config.yaml
model: "masked image model"
dataset: "rosettes with rotational symmetry"
train_examples: 97500
method: "mae"
encoder_norm: "layernorm"
encoder_fused_qkv: true
encoder_bias: "all"
encoder_positions: "learned"
decoder_width: 128
norm_pix_loss: false
learning_rate: 0.0012
beta2: 0.999
eps: 1e-10
Rows from block 2 of the encoder of a small masked image model, named by matrix and row number. Rows with one number belong to one neuron. Each number is 128 + 32 x the weight over its row's rms, rounded and kept within 0 to 255. All counts start at 0. Numbers have three digits each. After the name is the row's rms in percent of the matrix's.
After each neuron's rows are labels from the 100 images, of 14848, where the neuron reaches its highest value: "top examples" is what is common among them. Only what is clearly more common there than usual is listed. The data: rosettes with rotational symmetry.
# fc1: MLP up (encoder.blocks.2.mlp.fc1.weight, 768x384), inputs 0-191
# fc2: MLP down (encoder.blocks.2.mlp.fc2.weight, 384x768, transposed), outputs 0-191

fc1.733 101:127138093135146093088156123159103134138066097180141109147115101179150100102125187047107131152202136134102162141132120156108139074145168147120181046086176190169140132141122107147126113134123147094144149122125163099132132087140162103201136124139099112149138212152096186114170132139132143117120177089148157150116191133154100124108138128082134071124096140129162124097169114156109160150121138164137110143105118148142171100143159082146128132186090184109127105108138100179113142100209096105125073072141151091165110150168068132113129138145092097205120149162097158127117133105193108086
fc2.733 111:104147116119135144144135126098109154127152160093095108107192162091092199129108075115179089184120156118150144151145088123078129104133124092092144106145125108106108124132138136108098136122115130112172088130117110216127136138173115116142075123123152171092116078117170098136127106135091148150095096134142169128126099082155117050124116102096143130134121089123086114172195130109155044117110093082105111192102129101087126120168164115097104118164178074139102129129205128145145077180100187144082167129148106167107104137105088148164155171127143092092097108167131078142091150122145160127
top examples: off centre

fc1.133 082:152098112153144159175131146187132093122154123172161136101124128109052184132177130122157074131074149124102124136112066129105118163170169057118097112109121130160099111137135164085095090134150126093114083143111149074082163125168136087185144161140079107118069148138127134136149121119165167182119175125141167139131145196212157057104073137220166146109123123176113113134180070074134076176153064107102156136130137099148170083106094073092165088094130154126058161084190171148135144103134136151121119092138186115081197118128127162119087176147181108163137130131116120158100179141148173146
fc2.133 086:114115121094085164089132130094122128117113091125089107168138139130126107131095157090119124129148130138158116164113160143101154081127108230121134116092088159115148097137131073117126115123161091117109137120091064159121054116213133045153119131074121128143161157126129145048149141121097100117201084138128085146112186117082083129092125149138136110128110162097067119085077067178148178152114138164156179136106127173193124094120135149132165143121157111092188142170143184141117093087196188084131104102123109122165142114150137128095112107176101113091071099097125166158121182107129160166
top examples: off centre

fc1.333 124:136135248105134181137100113157121168115152211080115112140143140162133133136081161166127117180165150138162137156118176126112119088048134087126064168157188134170125126149124089061129124082118133124166084146130113172088097158116125137127167141092105167158080122133156102110122173113171110117140129138110129130149103122151111151079112086142130178105175149182089161156070116056078113097102149139129127149109163158063136127144132087077114115118118197093123176083101121067154147117130109093159150174121126175169117092056182160158147190114157128125138077133156076143106169164152120177
fc2.333 086:148158151087094149185197083129128125132090103106166121134059072143125191147166207154111114182169156123109137188164164075048176051127128140123073119136143122130126107135121142067125125107199099150155176093090145176150157086141113127119161113119132178139122205117142146154137148160152119172161106103144100123126184136129165133155118096079134106119181126132166136116133146064068112115122124136100130133131143199131142090161184125108144159168100189148103140085127200142158136150135147144156141140124109094130107120134210121103153125129096113116102125167143109096091136123043126119
top examples: grey

fc1.187 083:143130111158147138078116145207134103126127191189162149084169137109176162101139110114194126073146106109134153138109076106113084147160184107081135168194179122156110139109138119091081065160134128125094105116052144110075150116143139086178192156106084107112062166156087168153179111157111154154134189146150176126191126159150113110120085083165184107125109122204161147152184120118143086141144113131117150147148070160096135115129180159054136133119176116132139182094141115164139134161128114137125096128137189185093200127167136209133110195155145132172157114078147118104105156177133137148
fc2.187 111:106110140135124116131155136073129142105089052071097123095117120140080091120144160196083134130149137166168101166146169163120191105124114133138128085049095167096092096196159142162161138137156136149105091125160116151125117096179128094095047130188144145128161143150133095114135129127110121071138136130112092173071153093069126185111112146092088099127166136072111127070061169164103174124101148135164150145106158157144139156122105120223111118147084136127127066141115166101083099080193155071131189137148094068144073116155102100131141082172097138101108196110119182171136130097134113134
top examples: off centre; vivid

fc1.171 114:095088108128045108102116167126155146116163177139079110095153128160127148110159089104126114064098164151140155091089115136119131113137135134134142163052104164158156181160122067169149156225136080106082125149106082146105132134130140126094145120116111082131127160168160125103116153112095154133129142128159026130118103110147112013109105123141131111127162145166131121117060108117113090113151120169133154152106174158155135128177126102149152081092187112100109181080101099111127131089152175091144158139111131170122192154133169123111193141134103111179117165045141147142125131114089105151
fc2.171 084:128141110123136116118139172111125137115139160141158160168157125142078117090137121082172102096118122121132145162142085085111107116102142179132135072134123099109080172095145173195173138118140146091080109116112101150126134143169126148078165117185147107154126130133132184117124154124052119150120133142131150105116150179099152092130126108120079094158140140165174136142143121095092134111191178065139092104073139182142088159053143134134117077102158180085134089090186110159112078109100111161168151169116072117157141150115133114131190169139157099160119157103165147089112179137088065153
top examples: mirrored

fc1.638 094:170165136098150145143138167161119143126163142126091100100156164147153094073138166158120159149070098147132190081142138205084141126085112128121153057054194137134141113122056149124159157131103106180125158192110168141088110137130136135149139108143160088160082142148132136075158120023094112124149118140165141155154135101135156094122131127124089124092170149158152170150117043105101133104214079191085128143107153141119194119201108120142136134179082158103107159087104148093063151114140130139176141101139118169094112119142072156113079120141106077091062073113165163183075147142120124089
fc2.638 092:130130091150134127171115087145124116137138160115178071159141163103178125072126106126194128123117136106110173104116058145139095164169128059096125118118118120114148131086122174119138126120138115176098146120209162131124160118099118105175108114082142073133122095109110115134130078118129161162100165175122151112149175131124225097116131131159150142133096132158151074152170125118141070113199144137146110140105126062099145210114111106143122097196099125120075120159098048101106162094105050143100085134113164131098121155120066126125083126134125183089160081166132164125126156145127115153
top examples: off centre; three-fold

fc1.611 104:162184131112139175155129225198158132124123144129186088126161116115128102068099121195097133145086072153171141122137159184081102102144117133110168136099145124168148079115084152121120122061113117118085082155112137193079142206188126151196093134174074102151091089122180130122118145126077175186153143091148085160135089113127111114110160125172122146099109131085182174129081042119114136169129094142131167084104150213130070115189054091118133140143137144169084124143151095091141090124133125135098080153164147192078129129123112146073083121139153171125090175149129147157080148164130069089
fc2.611 100:136054201168113109145168068139148094133152089059085105120151155150143138063157119141123140109129158115154141096150130152063160137073136134098135099163163117169132147153118199096134119144128132174186171129114098105133176126121132118160168120126144095129126132081147086093136153069139111078094092116147150139071191131092146174109107127143116127145133187136186165150148050103089105092166164144154077128109103145119133095084140166224123098180110091144067106110139145115105182158117105140149151126144116126127100125145091111116124094122163160077077168131096160144104159118175187113
top examples: grey

fc1.318 098:141160144136139109129168126119124105042097137142161088090109105116123068131105112086152102132059136111150127091146146075110119176188157063083077113108177140116113129104181116131028131154135139103171123125112124137141155092154134141165091220155107177119118114158095093140179178145210157104238120067095150164115076104124141118122075097137128111089160132112106091094150082098155064054095141099119087110153158177117111090173149107108104158134153132132073151092160114188149102137144089115087107082142151149124171123140186088098095172190146124136089134178149178153118077095105161149
fc2.318 121:103088080126089154142078086124117140118178093158102122136089127134110228120150172144128120134127146139087128132092111177161098058119113151118142124101150138106133117160156155149224144115094152165087096217111118121123121174115125114144129141133125080133144146138160119146113139114069163150088139184081101135186177192093147145125120109127127167148103104191164123123133120153099149142126121122174132143158117103079121161107118112134158122173143130053169141209117161040104115097152152102160129147131080081151099120107082126127137161136090155086153118111132046116157140172110147118
top examples: off centre; vivid

fc1.121 100:176105130059184131140077144117149119133152139109082140168103138146159187170073117156093155068195140148128146138168092144106188086079120100131081125074159198138104153142132120159111135123164085068152133151185120157133113137114151109161103129119134124118142153091133048082123129119148094132118101190148112155115148085147162138123122128104127102090091104144090133141116134149181169110115066118133115069077166060151122135135132121149082080148120137155115089117145162145119142202200119053117135116115120145103133087158080112144066114199116181165075177145106144184107171116118170122
fc2.121 097:150147103149110121113145144054115154142186192161106179161124137092076158152163123192132063145154098168139110143123173168113084156155098107143098182092078134107132099161139178139136089122156089164137146130150105117154087117110127088134089108149153098122169090193087137087163115103122112106187119102139127148154109103132159062120157192132104122131166148075100093076103111112075142085107102121180163181130100082158124105159135125181127144129145102140114141133097081079125061113143168145098198084090122110134113111110105129131168125190151038130067069094109105135127102081113146057
top examples: mirrored; grey

fc1.126 076:166086152178160202088144104191149109148142107145143093105156128103174147109099173124129160147175087123154122091151143145072153106140127105085124180140170148181163142104113170169153051153112196161164116133151147153175055134143163098148121142180123129118171129150177126163227144129089126133171172147140130145198168103122108116134137150096132143075141192142080112095142066124119110124085079214102117164141106127131147137191126106094126142160107140113196124158119113146150139128144122135155200081139099164128089124113116129158155098144144065123121117172147126174066095104120166109
fc2.126 141:115139102124142087132101139097116171110134160150095167138144145142060109134178059169137096097090157160119127170098085111212116178126162137163114077149092133082094092151167093090091140142179104113082104132127127110108185085096126109085119111131141145116131129160122116128122133153149154118100141152108107129070086168118144111117132117172077124183126092089157156116067167163125165123157177070156169085100149135160107121067139160176158096114139126149069089117117158126098116108098175131153067146124161110118199120122088123127130175145096143154163167093115136078178173152119109191
top examples: vivid; three-fold

fc1.97 111:183108095168082170136175192153117102112172105150115185146137086152093183135140181201099114135119140125118161145130136204085127088142106118118141140111167149152115061158101126188134112100201159143091176158154159139115122073053144138114189129066180104171049117157124117075131080082195109118131070192160149150120144111132178105142101154159110039090131127141135190119106095170097153143131078142095154096105147110075124118138138122144139119178096119149189194115147153135087119171148212145161119177120113124120149080154122111090072148137085059158097129106117182133083125104128145115
fc2.97 081:118159130231134112188094132144133130122064107118121067119101149092167091141114143117160086112182166136132159123100104145092141104110088122106113162093121129107138175121130112189164154127144178132134073128128118111120089084118117114158087119140132098086127104194100084131110056170118134123112162192110082117168125123154103060128124207082145131153146090116154155141129133119139081144149093168154169118138131142096099192118075120150117144145130159116110160199144053131141114123129176074146171100133093118103124140101026140116127071121114153063131138134200164124109115146175179157
top examples: off centre; grey

fc1.452 096:120164166076197100146108111172104127054062186123134097136076110146175145141141092158069128185187143152164130100142106147104119131136154093153193133143156139141152159133124029134088175107181084085135138157108116100047191101079103175157083136092116104125045112122149129135086090134126149140124139087145147148128118105069151100099092117163148080123129055144105155131159116135139143112138090104166160120071185137117136092102142146084103120170148116143076107113111116134112158107137128159066080122109166157160138116139153132126084141134128214113149098086148182110098148115180130142
fc2.452 089:128099054126142146164127156141133129109128203130116155103182100140113100145150129102169138086089128119111117143105141118067089171150113114107169167154138136106132167123151118163091148191129163170096158136168118113187138103115119146105103111132120151134152117100110123165119137137089111120095163164117144115162111145183130144136163051153133145114151157097209135137108123067103194097154166093082142139154098082112128141099053113107127107166126119164144181115151080161132154125060085109118052134128132098144101178106033117165216221112140092112138125134163132141069143176099071124
top examples: mirrored; off centre; vivid; palette: pastel

fc1.41 040:108154153108181158111135176133130175112086159119140086131113151115151134139165111125084110149136000122104157122127192116131149143142108119125141115105113142162150144112120155174108116173113103147225144130144158110135095155105123128102104116138116137105121092173180180097104180100088136133092168094148148124107162165139097095146133103149136094127161131173153102125075122096128167129159040121129090128150134153181147137166099176144105172075062214103132114088173050039109176101126191093109103121083113142117160080141160127143151097131113163112123075183116106174129125135102167149
fc2.41 025:140151119148090097165086101117129104146152062124086168139115102123132168171063135143148152104087211152154087153108103108071131135118137125127091136144147113095140092118129078109161139129202138114053083107116087137141151151157129127166141129131112070137149127136099154128129098122130058128182088165138121126143148123119095145130169117121118154124095133108142150114124147154158118085135165141132142126108131065059107075074146120153184091168140033098124105167076212147166122172139125202152131153096117175150122168131068133126100135137141080130118119135188160112131117111124079154
top examples: vivid

fc1.591 097:215161160122119180172161125186096132112125082110130107133121138096059181149104158171116128125150109135121170117162091115095167104095124101124163158102129123151117159132086114154077099201098138156123141208183110143100132179132127174124118176161097156132094078185130151155144178147090137159141125114115119137159096101156211139152124088134089113055102126106181125152076084157163142107154188153140100137146232159060096107192103107097118121152114142141180089145033096076108077183126135111107131130130123205131107186160111132149114136122122147133109138170177138140083141188117051128
fc2.591 095:121125145148132139119133139119142150127129105138145143091137151124199053085107120056144128160130218135141124159116102149125132126116126137094074122163133127119146122108123057093164126068129000068162110133132098142132128165145128107101070091077117094133144161069146096117137127138171120139127125082115114142142162158159092104001131151137148218131157165149085094114171132136159155124129085121147169157101138112200171122120120110126070117069141118092097107097116238132139153086163111121119153099121107158090113128121166114184093110141163113200134109130058102143157096099186134183
top examples: vivid

fc1.120 113:141121099160138098131089143138116118116148149136125135086191117117061129153163127144145098111054077143147180126095095114113115147079135177130057140112148130166116072130134157146140163141155101132090105147139084209103117134155131133090129130188103087155079154116179108116124136147085149168137151210069173128158128150115119130170121106115105101138089172160123089158117122129154087098148109114173085114145160096112138137112117087130096028119132111144146145189115126143120087167130150163161126133201118191113119171184166197156139158141122110027129101152089159108102143134126110140
fc2.120 104:110164149110115144127225128100119110128130145135144147154133131120147049115103086080127081166158173151128129144089060149193125081151071120124138123156164133123080161124145129139138113000150062045185124109103138114149120134178125104161089138117126138097128146070116155128119179130130202112142110079172143141115143136174089125033050171143152203127155146104134130120126133100156113116167107092098199134084128085138151115147100156139115115175161129150141141124140190159105101078154119078104170133075131157145122155134169134154081128161139102190126099126158113160168137062126147210
top examples: off centre; grey